{"arch": "xception", "norm": "batchnorm", "final_lr_fraction": 0.05}
Rows from block 3 of a small image classifier, named by matrix and row number. Rows with one number belong to one channel. Each number is 128 + 24 x the weight over its row's rms, rounded and kept within 0 to 255. All counts start at 0. Numbers have three digits each. After the name is the row's rms in percent of the matrix's.
After each channel's rows are labels from the 100 images, of 14976, where the channel reaches its highest value: "peak on" is the class under the peak; "patch colour" is the nearest of a few named colours to the mean colour under the peak. Only what is clearly more common there than usual is listed. The data: drawn human figures in many poses.
# convs1: first pointwise conv (model.blocks.3.convs.1.weight, 272x272x1x1), inputs 0-271
# convs3: second pointwise conv (model.blocks.3.convs.3.weight, 272x272x1x1, transposed), outputs 0-271

convs1.48 092:120142154120149079112117138160146138138158095131128111118103125092146122056116169144127155144117147143118130137124128110112133161130136099109128111122131136126110120074103165118114139127122136113145120094120138169132080122122155141127096123164098129115157120155121107111122131114113179172153115104149113107123125115121123092133149136152117175146149088070105131105168147115198092137128108131116094159089092143083107118159110128095115136143100109150143073161078131140148133075116112136141143121123115153149134108138109126121110107112151137100150069101161134137096148133111160163121119112102105145102070137094171112090120098137167090114158142124155142146169111133150164132126173170126132141184116141118087087134109117103113087141141098137109135165143146130126117114116109099158128133128116090087184117110104131136131126
convs3.48 102:117124154105116134106151079155095177088148159148110173142135109151116114130118118070149122102096134135137121084151126094165115108168140191145148095112139107121109131131146094133122143102111163137144148118148134093147128118124071105141119136101131098119133152126096140173151108115107133125131122114086161167121130155137118114155113126139130148110159101090102126093128147098144119113143128104176133100130096110135121139140084124097121129100166129115122108162127164134114128108099075144122119136137153138172130135130133177142100099130111133115109168109095138108118156112125141149143060127146160122144146139138116091098139105059111113092160146123105107125112134129105142118150144102150137136148140141155158097100143137055165092134157145106091162171133148155095158133121118143094080129100112142121161119138132129058118112
peak on: leg
patch colour: green

convs1.56 096:140102157110151122114154172126145112123157133112127126156134110102112143135099116145107122166091108110104122098162160127180128135161127135117117097081140124108119139137111168139126125113132135124140123109136136110152158125140108123155133158117127118176087170147137117149116095106147148161103148125164112193100103147063087098116107137111127109148135108115147121132110099132120104134178137124119122106099209105134165121134101097166129086134092109169137144128136168110150123114140149169065117124156139142146105131105128103120090158110085143152122129143154122139151191112141152083115141097140103086132129117110139142125138140169104099163168101123114122123150118114131122167138092165125111165132112125106144146129109158125126131103131148167160142114148139115112135084139144118080119142098093167105141105096112114177191095
convs3.56 101:122108123132064124104148141111101139121155104124136152114153105160154122115139110115092147124147153095115128165119195073144138146092117085070149113096107124139112132133130113148124117137158122136133112160154117103165157155138141096130174115112131131123145107125130128141054146156137140149101110154173155113152153129124181148106149133153110121175165087122131142108145158097128140130145145087177123202108126152156127145110158144127121070112127142157148125150147111113140128158132136123037137148148143165136151152163161100144116137099156126128117079134122110129172124151144101148100124178126125126127158150147116078092124112098135133136138129076136131111133126147123134127123145138137130117103126134133112110111148147115163085139114109102131153177157159113144141114103130101095173113117132127127099132159138151096090142
peak on: foot
patch colour: brown

convs1.149 107:158134144122109109164127162103106118126108129072107137141151131132130108106179162133080157102127105112154088127086108124125135131146161110141135176127113100126138117125139087139111129116135120118126138132085075106081100108165074131095148120142127130097101144143141115121120163140146126113108160161167139124146159114106116135138164134139139137114130104146122137166139152120088126107146084103137114134147109083115155112119158161137096154148169101090134141107125112132117149126153163126136108164129127112154136144116185119187127238107129155109069141107149133090124106147134144130067176126137178118157162124124155130104093133116132149177143104123106115130138147122128128132097107120112078138147108097138124153144108104128119136154115126113138109111136116135151152151161077124171100134170097136127097093121113133124122140
convs3.149 104:118157144104136083127140169131118133128149102127135124135167139141111151117130124127143094132166099131152188106136092158152134147120133133108121146120145130139085133120133157122173096127114120102089182094131137136156128103119121150119123133131144116127127109164117125138123143130126163164128144090122132143104145121148103124141099111138137158112142136167149110150152108115133116170148147125105137160073141116138101101163166157154134112167124100125119164144172157133194125093110124112153142117136166099178122093125101149108140171142110128108161105150147107143126111133111152113169124169145130115133087139133128148106125106136084132134156076156111123106045082143121158144119130167157132064146136126120140171137175165154148142125103151156139105137156112174127105132099131151142174164135134171100065091100127124168128122
peak on: torso
patch colour: brown

convs1.112 104:084141148080145140131111119146102104127142152100140120129105107148153158120095182108163090117121154148075124117131123108097159121123124131118108161112134120096142156171101129104115167108097162101159137072180112148128135150130127130131137117114091162153097163096152113113119103132141120153149155111099086112107138148153158106143128161128181065110130163162149159086125112068144130132134111152124177105146132110138110124093159082119171139178116144095127106128131105116127112104110118105114136165112073125132152149098117143169152083085114119100103138126109116124166093134113107147097091107094107104142144114131150117144123143115157120172129130137130140102083138104144117098117061165106121140123123130133170140130115134120104122165099101120112133099122123151106121136123156148146131140097136147181115132150117146148161141
convs3.112 106:179098170106087171115153137135138062151150136123112125177124153143149113167116080140109143151098147132085138111111119131112130128120162148168111174133156075159174116127153121138143124082114112145160153106074122105129138129080154136143128145126126101181132130156126153121117153096138106120140108165183120126151115150136143149152111138111162139131095131098146126167100122130164125166131150125087126136100119121164130098157167112104124094126132166115114167140117156108124098103144141131153126171096150173154129151135165132093162117132094121162159118139103105103107130156132078136123126132136147140155112115103139131092123126155151112140131125119141132097103118155129154172131174127126161154143147140148142082143152152172145149093089123147129086126149141135116081098147114157121155154149117115165122126084149103121152099
peak on: head
patch colour: grey

convs1.17 103:160172116135130159132110146168118124146124073119109180166120114145114127112153121106111143125098098129091170118105112123136106128174138118131144111089131146067117103091091166141116145160125139100154110120106120138113113171110162086125079083163099121135134137181144124154126117102115128137136128155114141163126178131154109176145125100145122138097117146134072080165104110137200135138146152143127090092123137071128126122099163134118103125143134109102117142144110128147144118106139124138132123098111162147131126160131120124130143124122093194136116117138114129115140146081108092156132127152145146147104107139153149143159123113138123106125106120108153148129129083112144165152083132123076114110104141098102124165123135116127127105150113110071095155134164128134108155109116087130133090089122154193119135154112117132105112082
convs3.17 101:144139105091100142114128108131144134164117147153134132099116136129139129143137171146129144101144189086090115126157107118164134164101101121134100154141135150118138148164112140118117116128118136166094098195161121118158109124098108106092109140136143114081143118068110162131157127124123146105107088127108157137108139139107174095121168163105136111137139135143163104097154117091108110118173126141154115121125125151148171128114175151184136105116118146102135154147150149130119191085143131160126156101140178130091152121095133098152113122162174119138126107115112109146125099111115159170168161112151106182128124110113140092142101094126114153112104113129092116121130105120105125124132150137121112116144168113132170123156124142151170139163156136112128097160084126106127128145109147164144131076147092132115166156131130147070154104
peak on: head
patch colour: grey

convs1.13 103:164134132113161143126174095125169139093129130173142108106137118148126111135095141183115074121133121129139140114140098157108128135127136143123127139140066127130113114119129170155154122157097096107082137115127155081112103114105137077095120079160124133155126118119145130124133133095177140145138116107160104160095128131118154124106127112161098130128147139121107173142156110095085132119093118142126121107119145146156138088127117129072092091122173105135151133150159105133150094114129152167164174172167154151126149140097109112107137124174139154131148102058134138136136133133122108101074075111126166151123116134152142148148133111102152099119161138142143128102132121136109150145133103159199151148105169149095155063132112155104117109125151178130137144112111144123127136116121120111123111132122133095133130157118154147101130177
convs3.13 108:162155109129143096156141112147125144095121167150131132113082106126178150118132137118086139158149102188142110142102115138145121124125166121137114141128135084142142117094114112140152114153106154117126111161111140166153136118082157151128147114147119103143128117128187129116142194139181137125133135145142146118146127109145151135121109134131154159093132171136113165127101162098126130123133137141165114133150143117121140128165099134134135137095133138143164125115146130121152127099141086122111115137126128123183145137124129112143109103123167145105139155126184165121103125160179166044137112142116141142126174147107162162149129138120142167112154104154103153135101110075133173127121158122121135157110141167102129148116095098136143147127096160105119165151114135120127150134110171127134164143141111078101197100108166165140168068
peak on: leg
patch colour: green

convs1.249 102:138142075111142102097108133174152112157136086158142079119131142115118104114138105120163105131145162097092137125094157152097142142144146107114153093156120127111161175108137155118132096163162132172128130112156124138161109111091108128103140073112091159146108100105119140147111155121119123142077144134138122122136148092137149142112107121139149124114141190133127186149175092167105111113182137140183151114100133146119083118139140142112159105140134096106120133165118133114144137097185106092141110139117125143124121105166172153156104110126095115167101134098127114154076127117119166093141117136095106106142140125148155145151164118135124162140114114120102166140119131160130114144138127139133118113159164116125153162120140152117144126156130114096138110112166158125149141109092102147172170075107139134114105148092183117102126130
convs3.249 096:134152129093130177136148109113145113170143120128142146108133182126114115149131127093139149120063144131135139152153104128104146091115163166109151153114144145151141098159094159137128123114131150165143110164177116112175121114139113160122101146089137121165112144147136135111163103180091148131099080153134139156119051135138119104141162127124096107114185113110144142116158150103149142131113118182097148158122162106156134126164177113132128139119119166143133152143104129132091109126106153131161087146161163131124131154167107145132097164109110152095142123113151126135149114142171145091123113124112132128114131116127108085151136091131122159086148120120118190118091079153171101142158112109143099143151128067134126084133113123117137174124112104090131155099128114170127158110129130164137141133125116136110139155166130139132144115
peak on: head
patch colour: brown

convs1.168 107:129158066118162079125122111100167119118150106143130100123124094114171120113118110169115124077118093109134125098170141130158133133133138156131107124124140119153127153140141127163121129110147161139111165132069096157126116098150138107157149139116175117140139077134150138150152115131098150126102144129136162157103117120139100143112126109117158180126077112122159127132128151117097124182129130119113101146092070141112140160161153128131119102147110114110104106122154165096133131103157086140133105129124125106137115145123101141144110115127155119099128094090144114097091105124108114140115151103169108121163169120127147085138146103158159104171126111138108123144108107129131163106132087095104153115105088107136072133123135122088139122132164117121116148126191119158134127171142103088193145099146151152113130165122072123137186113
convs3.168 099:098114159110094108181107171161094132150139114095113118142145148131117099141123131123103143160116159153137132145121116124126166115101087138139130150176118144125117124108114159124102145136113153104129077147146126110165106116149141148111076161144180154166155160159109124125124110125124191127158117136136107103113152169159168073138142099141116146119128111140138139130142131153129134139106120111159128115117128158098125124108126137150117140135110156136127124109126177120167152081116105122107098131121116103143169120108123093175117122145115153149104114188161178143094119111108146158164112097121152138116108117131140091127180150086117156128101078148140155133109085146094080142129136147122172143128124200117091155107159091148152149115133105138112134141132116143177171072107168136130129101143122113125125162113152122175128143
peak on: foot
patch colour: black

convs1.66 087:130142148153062109112109124110121133170129096114136115124142134111120100116135143082163154107080143134131104119177160126115105090142133117131107149202125109135117157163107159122094157159166122115144130120117133095161145137086139170111148083095112126104128097127114154108133122098090131131138139107141163074129087143119095158142128145147131135098107104114139154092129177106160123123119138111099153116158169081172103131116159136079144101125111151107141122116131133146142158142144110139123119090150104153123083080106161137134123117152113100108092104135145085117171113139133111125153123090138107135130147084121112125119148175107139145113116146119117132115071093109108124126112154116109094106156108126181138136112139134149141137117109104132116106155162168052074114133119129116128133123096159178131107101138091107135126109
convs3.66 082:145130113120123123161104145184121096168134150151121126119106141122107124123140097130110138128105122128141113142100106111137134150130145127157100128095137142132113195135118167150146141130086104135150094128146169071113154176142138131110117138086142150122160108112132110166156121130143120094084088130132141126165089152102110157103117154125119118150139086113124129116171135161132119149164123155139143128152122117164116136126124145113142160144107132100107145109135125135077111089083112150120114134097091135109119085125191144138155156125134095135113113163131144081090103137107133136120148117090119135088098138147163137117154180137144104134161164140158111179153119131178119101142148102136141168113104098126145131156141118138176086138130120124133136099113132104129143128137083109131131097122102099168068161138074150207167137
peak on: foot
patch colour: brown; black

convs1.151 088:153116142089147128164111125106109121117121153146089171122102144151157127144088099127075158148156172118107148139074104076078148115125113142112130130144127172081133160142115089171133134085148104180109127140133126107107116123111134118064177107120138135151132166136117145123136096136169086153109158140149152124126122082129166149116128167149159122111098119099125088148128124141085142150141082133145126088173122123122096108143130099148127156163138152130174097112133147098127149160143117121108128131164179086121139140114108115100090148092102121119158143109154129164120150155103115100110131124133090156155133147148163147127148142157099109116106166115088134138096101130108108115092123180152122086094119134153149100093087127134162111123106120137171123121144099114160140130100115155141134133126155131130109152096128110138131139
convs3.151 085:151119137110165107109111136097126152137148111133147124165130094135134110135168131132093119127140102133120131065111142146100118126134106123125153107136091131115119091151149117137121131146148135112159143088140122119148100139083117131124132133156121186075093152129121151100137144095116138141168155099150108105094117117102113168171138115143116150113113166117155109103146123154134179119143153122178151131136125109153116099135115094102110133188068147155114096092119131125151126084139098079119120146171109106092074094160113099122091133092129148149100131133095108145151114164092148136098084150188151096179118082134131166172179116124146101136144144107107131130163145144143116124117118116176149139113148134089091107128123149118139127167114097158084134139145125117133120141148164129103142120159098146086149131127136163127110107
peak on: head
patch colour: brown

convs1.14 097:074146127129160138130124088095162084094098127141119104151115159205095096144114138132140122117131075154113115095131101075096155115105125129125121091098170129084100129132094100105109108088126144155109150087141141105100132131122126151110128120114118143121062160159160114117140149149120115135144106123121112148108148120108101122106127119127113094126170095170132125136133161135090099105113121137122136105117089100131148162113154123110118093137130150108143121096126137144158154097109120137048126143091146121134133155138128150144113115092127126058162110148118079146142078137115183158103157162117174130139154119108120110121085162149075114126126160164125099120137097119117101096144133124100144138141117124141189125105092114100132098152139118132142116144125138094140121133119136109129125122112154115176128124150156149166143110
convs3.14 095:094123120138100115098170110106097138129110124105156092107169111130092152070150113095123095134133121159142127127124166193118098130104154158159154087147155143156096118105097112132151105121138125121133093127175099099100128115178131136153149134136120112162077102113126121131119131126060141135147137124152145107184122112083145101166086123163145117119130145114149115133143101106133077141131173129109112165086108141087132127127111136111127139132101181137131147129129118123129161142142130075096139139155127134110101102157089162136144131106162127121134146114174119159178071130116070115114123110161159162120163089128144125110099118132135083134167167147111169110134135122158112148162113132116082131127104126118101140117120124113156125159097135119133118145104139126119122108157116107115146135116171144178117137131170120083134117
peak on: foot
patch colour: brown

convs1.73 101:106163099133131152116121076080114121137136122111111167111120097139123103103177154118155071140117121106127094132084094032140129156114114140143139126130170104121126095137130117136118160115157125134094126133148145154169130133080112106159153158132114142122150125147146150141148081092152106136171110123144165128108110134136151173119141160150154128129138138083112165123150164111168159140123139125147122135144112123114149147165105105161153148149110155148132095119152123110143138127069151114107153141106101156142106103129116097151129104147115159107125136107132132163133158152096156112133153087161135093120142092098114168110141127149143089174157131147146112122112066108123124104126120122091141107114100091158145173132121170133163085139113074147175148138162129130131098099131106102110121104119164135129130170151152122121140133
convs3.73 095:104113146135130146073130153132114128161147146146128128101116134145171124121129108167149133140135094148105114113100102193127151138146096126147148167115129126126151133139135154134173141135163124161128122127119132106141148144157135163138129184112163125097150144157133092132092138159132130128174063185128146122131122093131109116126163114120107141134130131153095124108178138136123145172148141084135154119129118144126151154138138139133161159110149170139104111167158137144138137155131117137132135145110156169122121142136111125106128147117104129116177155101177123160193151112155149138117154122118120143117112061111132152100130129170148103102146159102175111112080093160174142141117118159111087132071131104139133122096077093131111139126134120131115132158078159146100126110129119150096101150107134131097081129130061168123168126
peak on: foot
patch colour: brown

convs1.26 104:122119148141118102141119174048132185144149087148149153115117126158119137067160159127125122131113109150155141114127167117119131130144133132133138116105130102138083137149137064106092090144138134142153110144117116181160139109102128117158144090145153112166115123154113151121123139157112133122094124148160139128088133117134098129134106159108140126120111183100121141132153175119144162100119122142118146111122144134158115131101154164153122119129148123124084123100154144129133152128169161084244135133157115109137143142164144075126113141129110158092119116096137117145133127175142144108158139141165136112118147131142111115156128145115105100138094128114134114120116129142132145195097131073139161109118112148101090147105118109132127112109110144136159121117120143179149125125083127182125121167164104124139156144091153140124107118
convs3.26 107:161166106106149169136144124146149102153102109139161094122124120108121151106110052132120160139103145124129141137155129116162135126125150137148135124139117125128102144080149125133139098135106148140141134123155150129180117096098075168126128195133130116144141111118154111127148143080169169148136117092119123113160132141165149101122114133111171153100153151124159134106161136141121153134153116136159120132140150136128114122131129173170161140138117121102121135121132129164126078161150150096194067126136121136151110092172131138110133136159121163083162141143150108135121147122098069140156133170145149138098162126070129121132157147130163167094164129144131126144161108142149125133116147125147131133162118130168096135140134127100132159087118118089084105144125137112112141154118124198107107124162131146067127113109093144171140112
peak on: torso
patch colour: brown

convs1.245 099:116135153095117119083118144135114133139131133157142146136162173157130134104111136144184083115133097173108116118122142165151108139163126156142109127134108173099152130094138143123151123130122131142131105114119128137161138158130143115139142144147156131165142149120126158135141148120127148104094128137118138160113147092090102124087110117100136135136131086103129135136141129157165137100092143099132154098112116107140148120108100114099116107118173139166085152088120124178085099131134134152156137086126134116132143112171113118125135167092151139145127157102108123121118161140139158113135140086137132156136146130117113157108142138107125094161081134096165130128071119104035070146162095141132146136104106164151160106115143086176131137123146150097083157120122126136123084099069144105114080121121147095161101083108098133144087142
convs3.245 101:169122189164131128119138156127145138153108136130121138100102113125138144115109122127122164050125119137126132125110154137129151156103128109104098159099108155120111125132129161114135149131178110116127176160141181127134125128112126147096130132147135133162170108111146124139124088152120122101103139095168122069124106093116112123097115097131132080140091105096109127134147158151095096145132109121154071145125122136134101095117183114183139138160141169115146079100109166120152123112150112117169108130155132103135124156132121130132130101131156114133120137122126160131095118099087054111110131123137141150139100093117111134142123114148141167088079106144105125134151114068120141104116131116092120168114135118111195100125095126110109150107140082098058150140116144126115138121108107109128147088114145104101143086132096118115154155
peak on: head
patch colour: brown

convs1.2 102:115148109157105100119094151115105153117169145125133143105137094075096117167153177145141113178148115144164081126124113121110118150111129106117159114135134124131067136123146093113166155119107126068164090106098112116125114133096082149110154123116140158122136132154142113109134208104095141108117135099130127082114144114156092072153131139122102137133100116102119132136161178110107144108142118110128120150132178164141135144096154124135136097131132076101194138130094111151134110135141140149094091130152154123145141102117079138141136150099122132146114131121137144108119096139134135091157101139151110093142132129100130129135128130155110159147118107139134096143104115182104124119139123145127115113112106129124122139100121126158123118148134171150145095107160150089118124123105104089128116147119101129066169062089134156140092081
convs3.2 106:073120127112135104180133158119127132123118146145124129146145119152113165163171133133116109153163138135102145164112127140126128164138155178121144091115091093109145130115119159114135174103103095162137075145125128115144117161114150126147147165112146143133117160128176122139120142090076163153124133116093157102149149133155145126142105086118173134138127116122153166101174163118165167142135133151138113132172130153186138177164102141110142135139157086146103149145125125151153137124107144109128119160146127157134147120156116171062132142159141188084119147149175104119161065178102128150116101148125124095162132144114160135137150168131113143138147102136109150150157126153164143170162148121138167164114129122124151142153117142111141156173117118109146120110098137120146134138120148116143118136165122156106138165092134131144138111
peak on: foot
patch colour: black

convs1.183 105:178121107068093163124137177112147131083093130144105126122122121145125123123169105136123121146136099143122079137101138164155092154134097128134133085165145096107147130145100068122182137122118129143140167155152091165087151177138107131128178142166141075106152146127133147124121130093121147127054123157137126130134095130102130145167140158110117163140113122141122169124118162135121176116111096112127162111118157182135122170144102145151111141155103158080118133135126135129162148138128144140109106079151114148137104126105116151146117147138098153117091130115111110139116156114127154131132137097109138083105125116119092117143145093100116106120097106124122164127143156107160097165173140099125138144105091155135107137158112086120121100112093109117162157173129114142097118117109111145086120143171116103113110089128124141157139124
convs3.183 099:109142097103149135104100123137161085123129075126149114118162156159149095094105081081136066072109096166142120081095151159087097136143128122100146149181129126155156137127140158086136120136158166159099094128144143083133114114143154144135115084120137152175120125117132146132139143118128073109109098154120088096125150112085157129151112152148109124119105112138147137148120165145105141147120170095117131122148125145151129123109136130110140184168109137089145111170116141119104120123104166126138151140129098181152103124150151148138129105119142147134117147104126118126123130123110147150120192141126163107141123118116150116138084143134106099136124153138123136126184144136183106152126155088136132118118119124118143098144138158132105125136154183149116135196071111093145102109135142163141081114144131135143114109132123125123092106
peak on: torso
patch colour: brown

convs1.54 089:112114118117121108140112156117105086094144157134155148120095100184126130128147147143116092131142159133119119130144131105095142137142120137115118145170109159158103146137083114110075130134113120108157138124146094147122143106110112139114115076154148126125131115051118132118150138112109139129088126161137122108151099111118059132163141152064105145172128123145102097136115143075092118119099123142133121123123138143131144108106140124122146144143116142126128097122119109159171130150109158118129096119134104124140158109095104144123149109151176129158131133117098116118069119118122156191120131154114125083128102153150122135143157093188148136112070156159134125101138105116136097105166115149160143164149167126122137081103115107142155104112110166174132111159097092102162149122198122112124134112167146171102124118128158113116164094
convs3.54 092:089154112125160147111137115139107094112102097106111112119158116129126138123172172162115117115136102180126142133101097123118147147114146130123165075124145096134143176144091137120099142157102143172100122109132115152090168126132139134118135132143132143105134103130142166138143122118126059125159120079089117078101104145131125119101130165141175098105116128105160114119164104124134101114084096134136134160162177112114129140101164119156136085128155128108146153125096189108097125086174103115110100111141107140129136132136160093123127160162122110132115094120141163102153132116118172160118109142134152105113091109087110161147110166154085109124127138134110151153151141132108115078135153138178131160156129152098134122092112165101092169117112153161112102117116182088122137113114125156115101123120105107090130164102138118114119128
peak on: torso; arm
patch colour: grey

convs1.267 096:113136129129096137113120159174143132106107151136193074122107112125148113134146136128101130135089115123111112105148141123071146154113134132121120161101122112143116116119166163157093129119165153156145129139133139124147132124127132146127143159166110125136103117108103125113149108137145181136165162091149139158136105160124126117138129109099108127143141171134158147143159074078073116114153090112151155143122062148134168126157167151137112159136101115127167133117160090173067071137136110165102165111144057168159137158152118099146125176148133158122179106131141143123109122150154130112130143125102109093122114109134154144174165151139143117127122143060089124117144165117119122142135156139147145156121142135113151128116077146115131129155138119132127085146127136164102115080142133124136129133127141117140115145155087114093129109
convs3.267 088:160168076125143124142136125105129145122103132132126121164148155125163123091151125114122161186131106094074153103131115148147112118101128134100104150150152109083162117171118082151159109142091138116194082121155170128118115096140166183108128143146103117141145135086125131150162160102144122116112133119099118098125088121088132130134066128149101105129164144154144143135119154116124115154120184129140140082135151147109160149070096180120127153115106151158140153125097152130119132076144119124145097132103187115161089081147152101110115138121145160134124145171136120160115130138135117121171104116155123096121138112121114110096124123161137114116129181148118128133139114135156116128113124153131108119137151121177136097104094109101128110113140109142117124165133150094144141103133121109138142094138154102133076154129140154086106157
peak on: torso; arm
patch colour: grey